A small segmentation model, trained from scratch.
Training: adamw at rate 0.0012, batches of 256.
Data: 145000 training examples, 11.8 epochs.
Rows from block 10 of the encoder, named by matrix and row number. Each number is 50 + 12 x the weight over its row's rms, rounded and kept within 0 to 99. All counts start at 0. After the name is the row's rms in percent of the matrix's.
# fc1: squeeze-excite reduce (encoder.blocks.10.se.fc1.weight, 27x432), inputs 216-323
fc1.0 086:63 56 66 42 40 74 28 57 59 37 57 52 58 50 34 57 58 43 71 37 50 63 51 55 54 22 39 33 49 58 58 48 78 43 55 49 44 46 56 47 48 56 54 46 70 49 51 59 34 37 59 57 52 52 43 84 49 68 51 57 39 51 62 55 37 52 45 56 56 57 57 66 44 43 48 54 54 39 57 65 41 56 56 51 59 59 48 42 47 43 55 52 70 58 48 49 47 38 56 45 50 52 55 52 56 63 65 49
fc1.1 052:56 49 48 49 46 32 32 55 34 26 35 52 45 41 65 39 33 30 33 50 68 35 46 40 25 33 43 28 41 45 32 54 51 57 27 35 39 43 60 40 28 49 47 31 50 39 30 40 44 51 55 30 40 45 48 32 34 38 42 32 42 46 23 40 45 42 45 44 39 59 28 51 51 37 46 39 49 43 41 41 38 64 34 47 41 32 54 65 60 54 37 47 45 55 46 49 46 38 48 40 53 33 43 52 39 39 27 49
fc1.2 108:67 58 43 49 43 70 36 52 40 51 59 60 52 51 31 51 55 46 64 41 34 61 68 49 55 49 25 50 50 48 50 61 68 51 54 53 40 46 60 53 35 53 52 47 53 35 59 50 19 61 60 55 53 42 59 37 50 44 73 63 30 50 52 44 59 43 67 50 63 52 58 64 73 47 44 48 65 53 48 52 55 50 51 46 52 67 44 43 31 60 55 51 43 53 53 38 55 37 44 79 57 27 57 43 53 54 52 53
fc1.3 109:63 66 47 52 51 49 62 23 60 53 64 49 40 43 56 52 42 55 54 64 63 42 70 52 60 50 50 49 46 53 29 75 59 53 58 37 65 54 49 52 47 37 40 65 45 59 57 51 57 68 56 55 48 51 50 30 45 37 55 56 49 54 49 59 79 48 51 51 55 65 51 56 74 63 50 45 56 46 41 38 54 50 49 52 56 62 53 56 44 49 53 54 39 46 48 39 52 45 56 82 49 56 46 40 42 52 57 48
fc1.4 119:64 44 35 58 41 55 35 45 53 50 58 37 55 70 30 51 55 46 49 52 57 64 39 45 64 40 36 61 57 44 43 59 43 57 40 52 34 45 61 60 56 56 56 35 68 36 55 47 16 45 55 52 36 37 44 36 58 71 49 42 61 49 51 41 43 35 38 48 68 32 52 28 38 39 53 56 62 50 65 64 55 52 58 56 47 46 47 44 51 40 63 56 46 63 43 25 55 36 39 38 62 42 39 28 62 44 18 51
fc1.5 042:66 35 23 63 54 25 55 32 50 50 46 39 42 45 50 33 41 20 37 55 20 36 39 46 34 42 72 49 40 58 37 48 61 64 70 62 60 24 60 58 54 52 31 51 39 45 64 49 33 47 57 50 40 48 44 50 40 35 53 36 56 52 34 65 63 44 26 34 33 37 38 28 12 43 55 54 53 64 48 25 58 43 26 30 48 51 48 64 57 34 58 35 76 39 52 50 55 50 49 27 33 38 56 59 53 40 50 64
fc1.6 146:51 60 56 52 55 35 69 27 58 56 52 46 25 49 74 78 51 61 48 57 73 44 36 48 55 66 64 59 60 47 46 57 38 72 51 55 65 67 39 49 55 47 37 58 31 57 55 56 71 40 39 43 58 61 58 38 54 59 47 49 70 53 58 52 53 52 42 64 41 53 48 29 45 65 51 53 44 62 68 49 59 63 39 42 60 47 50 62 62 57 50 52 35 54 59 70 52 66 59 33 57 67 60 45 60 56 39 48
fc1.7 065:41 42 65 52 50 65 45 48 46 45 40 54 53 48 61 30 55 53 43 55 33 50 44 40 50 35 56 58 41 34 47 46 70 51 57 43 29 42 53 59 46 48 63 31 79 54 41 51 49 45 33 15 48 54 39 69 46 49 39 41 49 43 49 47 41 58 61 57 38 47 50 64 59 34 50 60 51 49 56 64 47 48 48 40 20 33 35 37 74 45 48 58 53 51 38 54 54 63 45 50 45 65 46 49 58 33 71 50
fc1.8 108:55 69 54 53 59 37 50 24 62 52 57 40 21 41 51 58 45 51 54 53 51 34 71 54 60 57 46 46 52 39 28 64 62 49 65 44 48 61 56 52 56 30 44 51 51 55 50 55 43 68 69 57 60 47 51 36 46 29 62 50 45 53 55 64 78 53 55 41 59 54 53 68 76 62 46 34 46 48 34 43 56 51 48 55 60 66 57 52 49 61 46 52 38 53 49 57 52 47 51 89 48 52 50 54 46 59 52 57
fc1.9 152:53 43 48 50 51 50 51 85 47 57 55 55 69 57 42 47 57 70 58 49 41 62 22 53 47 52 68 58 52 58 51 51 40 51 38 59 56 47 46 53 50 61 53 47 65 52 55 48 47 29 46 48 39 58 52 62 47 75 40 48 50 54 43 42 40 55 35 67 46 44 52 23 17 49 53 63 52 46 59 60 52 52 51 58 53 30 60 48 51 51 59 45 61 54 53 46 43 55 51 17 61 43 57 52 62 50 39 45
fc1.10 045:59 45 25 60 36 55 34 61 58 60 64 35 19 64 45 38 72 64 46 52 50 39 46 49 18 48 39 40 40 54 52 43 37 54 43 47 47 63 67 59 48 46 48 58 66 32 38 51 39 22 50 29 53 54 51 47 59 39 54 40 59 59 37 56 79 50 58 64 53 44 37 37 19 36 58 28 28 33 54 43 35 37 50 45 51 45 47 53 53 64 45 45 36 56 43 51 23 42 59 67 71 56 42 26 31 41 38 33
fc1.11 099:52 44 41 52 56 53 41 58 57 46 63 49 62 59 40 46 59 51 62 38 38 53 50 51 56 32 42 16 53 76 64 52 53 58 39 53 52 48 51 58 63 68 42 59 68 67 55 50 56 37 48 75 43 53 54 73 27 60 52 46 24 57 47 50 56 55 54 65 50 73 59 71 51 43 45 42 32 44 57 53 42 45 47 52 51 51 56 42 34 40 63 43 39 50 40 38 67 16 55 79 62 44 52 63 69 46 44 55
fc1.12 042:11 48 70 39 48 44 45 47 34 53 43 38 53 52 22 61 21 40 25 22 45 44 47 38 44 61 44 30 33 38 53 33 50 42 60 60 68 37 74 61 49 37 50 60 46 40 51 50 47 41 45 45 50 43 62 49 50 69 36 53 51 58 40 46 46 46 45 52 40 55 42 54 57 40 54 39 64 54 46 60 47 48 60 47 43 58 47 35 44 74 75 37 31 55 50 65 59 55 67 44 38 44 54 62 41 77 57 49
fc1.13 042:42 42 43 60 21 75 58 38 58 42 51 62 29 43 41 57 44 39 64 50 63 63 54 32 59 32 60 48 77 40 49 66 39 68 41 52 52 33 37 36 56 47 49 56 38 40 49 43 59 50 38 51 49 60 34 49 58 28 34 63 50 46 46 47 63 32 68 50 50 17 41 55 43 49 36 44 53 43 26 29 84 36 46 60 46 63 35 56 46 52 39 44 42 61 39 62 29 55 46 48 30 33 53 26 43 73 45 57
fc1.14 098:51 55 54 65 59 54 49 23 67 50 56 42 30 49 54 53 46 58 57 50 52 43 75 59 55 51 38 28 47 52 38 57 64 64 64 47 43 55 54 56 47 34 53 61 50 57 46 53 49 62 37 58 60 63 57 31 53 35 39 50 54 50 51 67 73 50 55 48 58 62 60 69 87 53 44 42 59 54 44 34 48 46 49 55 40 69 50 51 49 55 54 54 47 47 36 57 52 53 52 95 46 57 49 54 49 49 67 59
fc1.15 041:49 44 37 40 41 57 42 74 62 53 46 52 50 56 40 42 42 69 51 48 27 54 46 53 44 39 33 62 51 52 59 63 22 49 45 60 43 42 44 35 52 40 50 45 36 57 42 52 36 34 50 58 51 55 61 58 36 63 28 37 53 37 53 41 48 37 52 29 56 39 44 54 69 54 36 41 44 53 44 48 63 35 43 50 45 60 27 61 69 32 37 39 44 47 69 52 62 55 49 72 52 47 66 62 29 60 48 36
fc1.16 042:44 41 43 32 44 45 39 49 51 65 44 41 26 63 39 67 34 51 48 42 56 54 64 46 73 49 56 41 45 57 46 56 66 68 21 52 44 46 25 66 64 38 38 33 41 46 61 57 39 52 55 56 50 38 33 29 35 51 64 34 69 36 40 43 49 36 33 71 49 55 59 36 70 53 41 55 51 43 29 46 45 39 65 44 67 38 54 45 46 31 45 57 53 44 69 64 47 32 47 80 61 53 41 44 37 38 56 53
fc1.17 109:50 69 62 56 52 43 57 15 58 50 52 35 31 42 51 58 45 55 48 58 60 33 65 49 57 57 47 49 53 46 41 64 52 56 70 45 50 68 42 49 51 35 52 47 44 52 56 63 55 68 49 57 59 53 60 33 55 36 43 50 57 48 56 60 72 51 55 42 55 56 52 50 69 66 49 39 61 52 47 40 56 49 55 43 56 66 58 57 46 57 52 64 28 55 44 41 47 55 62 75 49 64 49 44 43 54 59 49
fc1.18 042:26 45 41 46 52 53 21 44 50 52 57 47 50 65 37 58 42 49 44 64 62 59 78 52 65 45 68 33 44 53 24 50 45 30 52 36 69 66 47 51 69 40 61 48 47 44 26 45 31 26 50 48 48 34 43 44 36 63 18 26 48 44 48 56 58 46 62 47 46 44 50 68 37 37 54 40 58 49 72 41 45 61 44 71 37 57 69 51 65 49 47 57 48 77 38 38 34 75 57 45 34 08 39 53 46 57 47 45
fc1.19 118:48 62 55 48 59 59 62 55 29 50 52 61 58 45 51 55 36 52 52 55 51 50 81 58 51 62 46 44 49 52 46 44 64 45 72 45 45 49 62 46 53 45 56 57 40 58 55 51 43 78 74 64 54 52 54 58 50 32 66 63 48 46 58 53 56 53 65 44 52 67 47 71 69 60 53 58 52 47 26 54 56 57 62 55 60 66 57 49 47 59 50 61 62 42 59 50 53 52 54 79 54 42 65 59 45 59 75 48
fc1.20 094:59 55 42 48 54 78 51 60 52 59 58 49 74 58 37 52 60 48 75 49 47 61 61 47 55 57 37 48 61 58 51 46 75 58 55 47 35 43 57 44 49 55 67 50 64 38 52 59 46 56 56 54 53 59 53 78 40 48 45 66 35 50 48 52 44 50 56 59 51 62 51 63 60 28 56 48 52 51 56 56 60 55 66 46 28 63 54 49 51 52 55 52 60 42 41 50 54 23 48 72 55 42 56 62 61 55 64 48
fc1.21 079:49 54 45 59 54 69 40 76 45 50 46 49 59 58 39 55 58 54 54 46 60 61 58 55 45 55 45 66 73 50 53 47 53 64 61 59 38 30 63 61 44 76 62 43 70 41 58 54 28 50 47 51 38 44 57 57 55 62 55 49 57 54 59 42 59 54 53 62 43 54 62 38 41 56 44 52 50 59 64 69 49 44 66 55 19 48 57 51 32 56 56 54 63 57 46 47 57 37 28 20 65 32 44 34 53 56 53 46
fc1.22 163:55 46 45 57 40 48 33 59 52 45 61 38 56 67 21 45 64 49 48 55 36 60 48 49 56 29 46 64 70 53 54 60 47 54 31 58 39 52 57 59 42 49 65 47 62 44 56 44 30 46 47 55 35 49 32 24 64 65 47 48 46 34 40 41 41 28 40 38 78 41 54 40 64 37 47 56 73 48 59 56 53 49 54 61 54 57 43 46 37 55 65 49 38 59 44 31 48 36 37 58 62 38 46 31 56 37 15 56
fc1.23 101:70 42 47 32 48 60 49 72 58 53 56 34 71 56 33 53 65 29 59 42 49 64 43 45 49 42 41 38 67 62 66 64 58 67 40 62 40 37 57 43 48 70 61 52 56 49 58 39 40 30 43 55 30 59 49 55 43 66 31 48 40 51 46 48 46 45 36 48 61 37 52 60 47 39 53 52 59 52 64 46 43 51 59 50 44 49 51 53 48 37 53 52 65 53 52 33 42 42 50 68 52 38 54 53 63 53 31 45
fc1.24 128:51 60 57 59 53 44 62 23 53 56 58 58 23 50 63 60 55 60 42 54 65 47 60 48 62 57 59 62 48 41 40 54 61 51 66 35 56 58 48 54 53 32 47 48 46 50 56 55 65 68 57 48 59 54 57 38 59 33 60 63 57 54 61 52 67 61 55 47 54 59 52 41 60 67 47 51 59 61 45 44 63 56 43 45 52 61 59 59 58 61 47 62 46 51 54 69 51 63 57 47 51 54 63 50 40 54 72 62
fc1.25 142:59 60 55 67 55 49 57 21 45 52 54 52 21 47 48 52 54 61 48 60 61 44 73 56 62 58 49 54 39 40 37 52 53 49 73 42 47 58 50 47 49 36 48 53 47 59 59 60 48 72 65 57 70 48 53 42 59 33 60 56 48 54 64 58 65 48 71 45 52 61 57 56 75 58 52 45 53 51 40 48 55 51 46 49 51 62 52 49 49 54 48 59 46 46 49 59 47 57 50 66 46 57 61 47 32 52 68 56
fc1.26 123:51 62 63 53 50 63 47 59 40 55 44 61 50 33 46 58 50 48 54 53 53 52 71 48 56 59 47 53 39 46 45 43 64 37 72 49 48 51 62 44 49 42 45 51 42 49 38 59 51 73 69 54 59 57 55 66 53 36 69 53 44 54 48 63 61 53 66 53 45 60 50 69 67 54 43 57 46 50 37 59 64 55 63 45 49 59 50 54 52 51 40 62 66 43 54 65 58 50 62 53 44 37 59 65 31 65 74 48